Weights of a small image embedding model: moe top_k, num experts 32.
Rows from expert 24 of block 3, named by matrix and row number. Rows with one number belong to one neuron. Each number is 500 + 25 x the weight over its row's rms, rounded and kept within 0 to 999. All counts start at 0. Numbers have three digits each. After the name is the row's rms in percent of the matrix's.
# up: expert up (model.blocks.3.mlp.up, 32x128x128), inputs 0-63
# down: expert down (model.blocks.3.mlp.down, 32x128x128, transposed), outputs 0-63
up.30 099:504510469482479482493516537570508526470490505498570535486508486550499493486493490464482523509538458506451506514489525481499502534530494495500512485471497514506485530493504488465505517470450522
down.30 098:500501526482477475481503531505478543495450511506504477511493499494541478486468515480519524487499525466519460512512533460559475512492517457539480502502516509509532493511502470517464496471490469
up.31 101:543473548507485507514473510471486480511461502510485520456473511490516522480529447510505548481518503468495486488471524466472483491478499507559499509491506481488503465473454505481477496502499520
down.31 098:521509513463514545478512460530491477522537485491508525508467512505514523489492535524553487480543517480510509538503475495491474529528469498460526513467490521498503524513489525501547503495489496
up.32 101:488499492506509485501539484527499511495483509534549498495467477496440496457469495483509481515499515537488498484539516486494510478516512486530523564477519488492516492511495457527504477471487496
down.32 099:516518528564520510536515488459535529525507509509473520529478561483488440436507505477479463488506454488531513486525526504493517530504480486505475506500516531521519512473508499461496505512490511
up.33 105:505489507502522484513549548498499514505511475459473505496504507490514493524511517542532472483462558473525494472505511491476461481490501515539486463499480489425492469463538537568528483498514497
down.33 093:533520470507463476487513505474510485509548505473477519473511507504519511490484502517483505495467513467505481493495529475501483442516498495510517560484543504496433545534471498478496492456531507
up.34 081:543525481493513506469509540530501499551516516471522483496478461516487514493476519536513492525533499483516480481503465500483490513500463503517446521502521492569455519553490473486486498443480523
down.34 090:538496527516519506505509475484488524476529486470489491515528466511472500535485547474528545490510534487473479514511512485524487517528481479457453541439465472531460487483492503504524524518492508
up.35 092:512461561507480511486507432486507485490485457497515509496490489521472486525522533459522486521498465496512452509521504498461490484482517498518487487482474488532440451524535534477464495490479481
down.35 093:465511471494494532496552523518490521505499495492531492483534513506538544519505516482524474497468457541506502506560474524490470495558521505520489512501463513472521463533490524472491495504518554
up.36 111:500503481501537470517497509533500496496510472483507500506487459519506545529484486534484515454517519522477518495523517524560529490504485468541490475502559533518515501462467533493491486513496569
down.36 111:532465513482531479492458497478479461511477499539513510494520495473544526529503491529520498482484522471474481459538478437527503506515469511467509501502522514475485508498480493548518521530488527
up.37 103:497498500517548501538543527496486505498526483473449449496479497484490477508483497483508470506526474484514514455497462542521450524492482497523453535479504500475530519471487506485511528521508530
down.37 100:471494484447486474494495487506524482489472527526509497450480455497529517501467504490487519526478547502507496522529507542520521527527501519513497482453492483525480496480511480533525494486528519
up.38 094:552480461450509559495488497523473465468494521473492546561528475451466468466501501478553497474511496475493511455481479518501529513487538492510500470482464503452488509495521516501526547452544516
down.38 101:500480515484553465485531515455525481454520500518489517503473501520532464489491490489515452474496522475483465488509490489473483544521516510489525540480514502461498506520477460494514523531519460
up.39 105:489506556518497492448511475537485478476510464528466510495491482517532503503537513490525506521488518476504527519505503508522524536489486485514507468476504508499500474521565526499454496544514518
down.39 108:478496513537506519520475523518492496462547481525477498462532508486483493529534502495491493478531497441502499519485501506527514467478535509472498508527437496533504487495481481558533507485495508
up.40 110:510505539511502509508535473499528469489553518457513520478489500514520482521491492458491512531510526540465503456472458529543531510508487525477552497502461512468449472498461474507526486498458495
down.40 107:529498499485472525526499486498519522514471575499482522527462529506522514481506502489481492496451487474477450522455483526505523512455506474497443451491497493510530522500453536501455572539513508
up.41 099:534490531535509484529468519515541473494491527527493472515490458502524517528485515500516493490496491475512467505498488492492493491491544522481466479507524530515519576514483528495461521493538480
down.41 094:496487489487479496516483505502480476491532528494518543502487489496480540498450496498497535507483488496464509447470516499475508505469504486489507453538472503498480507463502522460501476497489553
up.42 100:528511480483507524479527501488473489490447482490521507496463484535460498558500477522524478459511482547467460472479477518504470526533515543459462520527520560478523500514501479489485468511505497
down.42 091:519502526424504502492501485490480520513510453518522522525521509454477559489485546501499506473540475498527532500530427459489516485496515494506476491503479501492500460468469477494505511491456496
up.43 112:505464476530540492539472513506514506430488515492524503498500498521491526501494503483505525538497497503503518505528509529486529486504438520507457508530503488535489478475477492526506499482500505
down.43 108:493488447503462495504533489485484557483512469525474534503491522490530525513516548509482525543522494522511509515512514508554474453530482477506516525485494498535525515491522520541503504559422459
up.44 108:485484507499487533510493471484487509475461520501480463494484512448498482508494517445511481493497543533521505490501501512534484460493511526476533476479510455518504477501548508502449495534516527
down.44 107:501515559480521493471508486444464469529551555544488515529491525503472529463508492510511512507515476505499532527497480504496479521503503531494491465510541495492561526463500521441545509522520505
up.45 106:514491502531491496484476422528491506547500489554486472513500509509481528499521477489490547488507510512558514542497462488430535524505473484475516477458476469486528477521488479529489504471489512
down.45 104:502508490469505513557474483484436504512490492552514529447520486522482486494456535472531463482474535462508493545476498546556526554503485512519488507531488490501509503487531442527463481526484518
up.46 102:539481499499492452507521493495458441532496468547469512483527487510549515481542520501489510498476499527490487526501464498461495504516511484514510539483467513490491509507493498537512524490473510
down.46 104:503497518469496525499508469504485512511453487468512511474511475542485519466468518448489486529492489511517513451468524494484475504507512500480454507522488496531478479524552526488526495513502457
up.47 095:517483536465480484516511484505448514514475468496526515525509522470472473527544567457500525482489547537487447482541506493504489456498531517481485485496512486505451509494504519471548497489491511
down.47 097:534541486491489458483527503492519527518493513528458542480466508548505549495512501491491515518503499513504491490529530509490450486477503490527545554465511501480491533529525497466465515522518483
up.48 088:486516528524513479537463490514469532525471550539468497507455447540481488526472476508529455507485517501510506540468524487497496489487478464507521538485537493475457493509500497509505520478479469
down.48 095:480500501520513506451517492499499518453499510495524519526509515524518539446463501539510528530496482510503489477527512502500510549504523480508452470495479483505454529506506474500513497469514481
up.49 103:529441454518481496474552521501470505494511545509534519496454509534476466449557510487462508485533474505492518482499475564484472464518482498498518512506527529490522463516506453501492470491504546
down.49 109:525508453504488461519481494508515533516506496517471504458477480464481461473492497512494528475469542502490524466475510486474527473485443474510478464478494474483483514513493475470479499486548475
up.50 096:483490507513445488514486464481483501515488490500475417509468532485480544502516490516478511516466510516491502488464531516520547505507508474532478522520559458464504463454555508502479467501525494
down.50 087:482515461487541462463503521479506559525478493506463506457510509470524500485501477540489491448487516491505497571477489493519513519485490494465484493542517502538483510552476446496545526488522528
up.51 082:494486524494484499516531482501464491493538488499450525521528547514530477462541521486512499497501518514472524474512525499484495538519491519502463510470541512493489513517482449487511484483473503
down.51 081:478498514446495481516496527511513492524508513477490492478518530478520507477496502524529483507502496483474528499450454489502456481485496470499520508486545491501510468482490544465519476534534466
up.52 096:479487498502529504502477483494474510492497509460500540503548504513513494492480471481513476548507476479537524502460521490495494504460467497498480494518491478505503519459479489489496479516498486
down.52 088:498508512509528454454501522493473530497492536511456470552490527450500502481471480531484547482488499491500523496514509488532540492502500486501439477532494514515526486481486456521521460506534491
up.53 110:520477522510522509445497496457502486530540475490454495539529521512457499507525466506529512503489526460504518515488525490499470472490538494465504458502460527486420496495515476471526532503461485
down.53 108:512482525482505467475552497541481469547494502466479475546479509468495483522494491491506503498501518491498532508454514512519468520460509519495498508477491497448463499529508481514485451496536448
up.54 092:515541540530524511486511545464525486496502539528507550511483531461458474507528516515493487495450512533518464491469518526507492488465500541474512496514531499511495500499464450511505508512505476
down.54 096:542511513528522511478508478495509540487492475524510459483481430489513499491494468505513528455536547525485487501515484521476515482535537508548495543500507486458505491549476475491499494521487485
up.55 099:494514494506474497550472559515469488506584530550523473501524495512519496470505521502509495487483477505458455491538529543491490516522470494499518541479523485491483482458522516450482467517482480
down.55 097:487493485513500502564482465495584493531494457507457543496502481488476524502529490527498485458473517506485487481485490489476503518492530472476530560502519488529512510531527515486477474517500552
up.56 103:489511471459510511541542509477511508493516492508497567553515518516497495477554506494475468503514448492536491468476479486489498513481441531518478489468448519472521489516533512510488513528505539
down.56 101:556519529504504523456543493551513466500474496483479504517492445468536486498517478518478489489500491486487486481552531492524507486497481493498455494523521474492473452491508472481523478490534468
up.57 100:498518471487492500485552518514494492454522481542555498466432463465524481520517486461501519524527511479528464513468504494498487508489527540549486454483483475481496508526485492513494520516503478
down.57 103:541486492530490494485502459509509525528480512518465487498451520525484483530472472498510483473512503516476512562485566469517519469541522508532481514514506481484482488530515507507504502526442514
up.58 103:525482481495493502521526527522507523534542489541476489527498518544490503495445537513513500456471453504483485497537525499513509480533484493483470478481534459522494546489493474533480475487518526
down.58 092:551503491526471443542530514484497508520468484526510529490467467455511520485522452477505537495502517522531547526503515477546524512496466505480486501494541505507451503503482516531453487521492512
up.59 098:536482521522500488525481531526509498476478502497481486474486511477511457533499481510505511471528493495478481517522531525528512483509497498449499480479497481535446515464468482487547509509492481
down.59 102:541493490487453500495442528496508495456504471516553456490466507551507512450534517476455457469491476504472496535477497492522524484487513466525509489487511478498544514554507482485467520507495505
up.60 087:522530535543513470532474496481510483528463528519541521507468480528484480527477517481505446500515471507507521513509499513550480542591502475481506484512483468500533493525504488474496511478474493
down.60 093:524507487484536543500483479482470494492568553507463458493475483521539496522525550509485544485502509485497521519504516500479518510444535493498458491518490513490497545523536501465510497495474505
up.61 100:489468506535517523506481468491509478514499519497475549493535530451479540499501543485517510472505503463540522510534474447506453523504480504497469483462483496490537490524503452533508463506476491
down.61 099:514489513489488501554513488491474489510467467507501453480556479528450494479508476501514481532501514484518435551509523541530577540494492534508479549508495531510461521520500532489518510522517511
up.62 105:524451469485519519479466493525494506490504517506483481527554488449512456543539540534506491484511508538516520477512494474514500551521519508456514448484482454435517485506526475479506531492500531
down.62 110:533515507529502547539522500494505519498481537500473527496523520513503493522538469499521529527502450506526434454522481492463504525476504501462530546477495477487466510512482496487511476489501490
up.63 110:473552515511552462536509510517495500511506490506530499502479489535468482526517546490506545468498518485482474532538464548510516507480481486506487497499509498492500530475490523483512525500472529
down.63 117:530495469470507530495543523476495492501464497446494515501545519518515513498515487533488504503532524449502545488453515514514536515459486495517468505520524491446512488490518515518501496490475501
up.64 107:436474541480539485521436484530543524485486472489484498536560489495457525506518512506513499520500482494489494474491486453504498486526475492535467514514539508500517466503487445515472510510486525
down.64 104:435503540502493487495555521533522532441508497491481502544497524499499520481506496527548492492510512531482534491480515495520513484509492503533503465471458470473534451496459484537524516492489473
up.65 093:482457483470520477512489517530486514517511503453528514505461497515498424501455498508525496481469519486450492506465465528542492503512512552448506524546438518516482531532499491540507519501511491
down.65 092:517497518524452508474494518491543454484501566467481476485502477492502503564500496502510529515494469514514483511448555488484507530503516504518490448448520531465481490534500486495471479525504474
up.66 089:521487476544511535524473498499502503510506510504493495449529474504535531508479526542510462486494440486490495454560534499530495504533486514526467529506504477523509485503511506488427507487485522
down.66 097:475506543523483476517487500518517506475506478533490500529470476518521521487507494499539516488496508509498490466513503545482454530489499484477534451525508515510482504509487502522496460464470432
up.67 097:511498493505481475476515491530483507546481525466494505512481504454463481519476561504512519537498551472480465498494454505565459513529506478552470496495431527438487500500489497503507492505497527
down.67 089:527488487521521523479515469512512503508499480507468518512468496506492518477530482518477518524492506474547497501515504491452544491498519474513525467488501484517488528499515498512521512514561491
up.68 111:517525511534511496536493509490527520472502483439546509491484484524525476510500473493495508477520515498530506529544459521534477510542509461456509497465467534471508453460479444462476500555518476
down.68 102:478494482491511539496496458507494529499484554533530497514486491519512489529458557519514497524480544483473496497470489455504513487443521495515499524477557499506519515484515544537495482523510517
up.69 104:492480534441541494487479518530529536499480496475546503517468452503446512485530492452493496529488513493516491489482500488544491531485538496495482502525490511511560469489526527480500514529490491
down.69 096:498482484544529530451506501496480485518481491467508503552519513540546454462482528478468515511510522451484538499522493480529490457481429496550490489522487531526511497502477495474513505530512482
up.70 098:492454491444517503479499482509492492517506528512481500512513501513522511493526515519522525455517518536496502504499529532492450482468455550505465520532482548532564523540539480475485551529528490
down.70 103:499506495495497505487472464486491526507455515491497452528475496545483499512484522517504452525442484493498487518477434530499574522533493525501507503530481529479481514505531496482513459479509478
up.71 100:495475489530495494488526486553510467508463522493491494511528525486476475480520505522525503484510447507540464470473474532466496571472488485511462507492469492478467497486492491537511546475503501
down.71 106:488496490487493497512481506518495485430526476510514455479518468549530494501547510459526485459546488491521534532453494466496461477522509510535518517525530515514502512461515547492532497509521488
up.72 099:523480500532534485493502485456485439506518461498483465482483487513480490489471468501494494485447464527449518522521495510498522493493502471476502520494524485455535524472520514506512533444466470
down.72 103:537507482466496499505526479463499519496479516468495487505464490530486547457516489489502478515493505481509506501497484542487500516494483490489491479511530530519438525507524523519514474519491458
up.73 102:519481513426529488513521456496495511481539501486487519480476493492504558493471446513520491451551544507481516484502519484520494479497486467508539494427479510479532456508490494516521530472463507
down.73 103:495503506518497479512458481447496506509481495551523489519513502470442482543469506518516516510510535524562520500514474486560498528516502483506461523496498549546473436532518469499502536538485485
up.74 115:500510485495466473436503487481470484501458467477484517520515526485449441476497454492479512484509456505454542539489528501518485447534481517448467498534530524544466501481506505531480481483500458
down.74 117:536472501484481503523484514543480500497491502531511496535492518496479486479500535519480506472507500509490498500498535525463548538509508614494538484485505523515495522558525514509485513528503514
up.75 104:507503516496456532538515453506526461477488525524538506497518436480524562500514519499474468502531499515467483531519531473510529536487481517484503466474543460500507458532511490531518474510502477
down.75 107:485487494508488484579498519530482440490534483510461479482494488526472497521483469497525485496482496488501474463523471524502455477459488487497478543485508465535502488485505518478492527499460523
up.76 104:479556501456468524497515474516483479501540488512482450491478491509520480496486501539502489507523492515463490469477490499508546510488537480489549493493494506487501489527520531526450479530515544
down.76 102:508469457486554510531436498510495469491519478513505539484532481489455504512530519488542461483490517506489552484520514512488468500475514531481485454480495499501503448497467540480520519525505496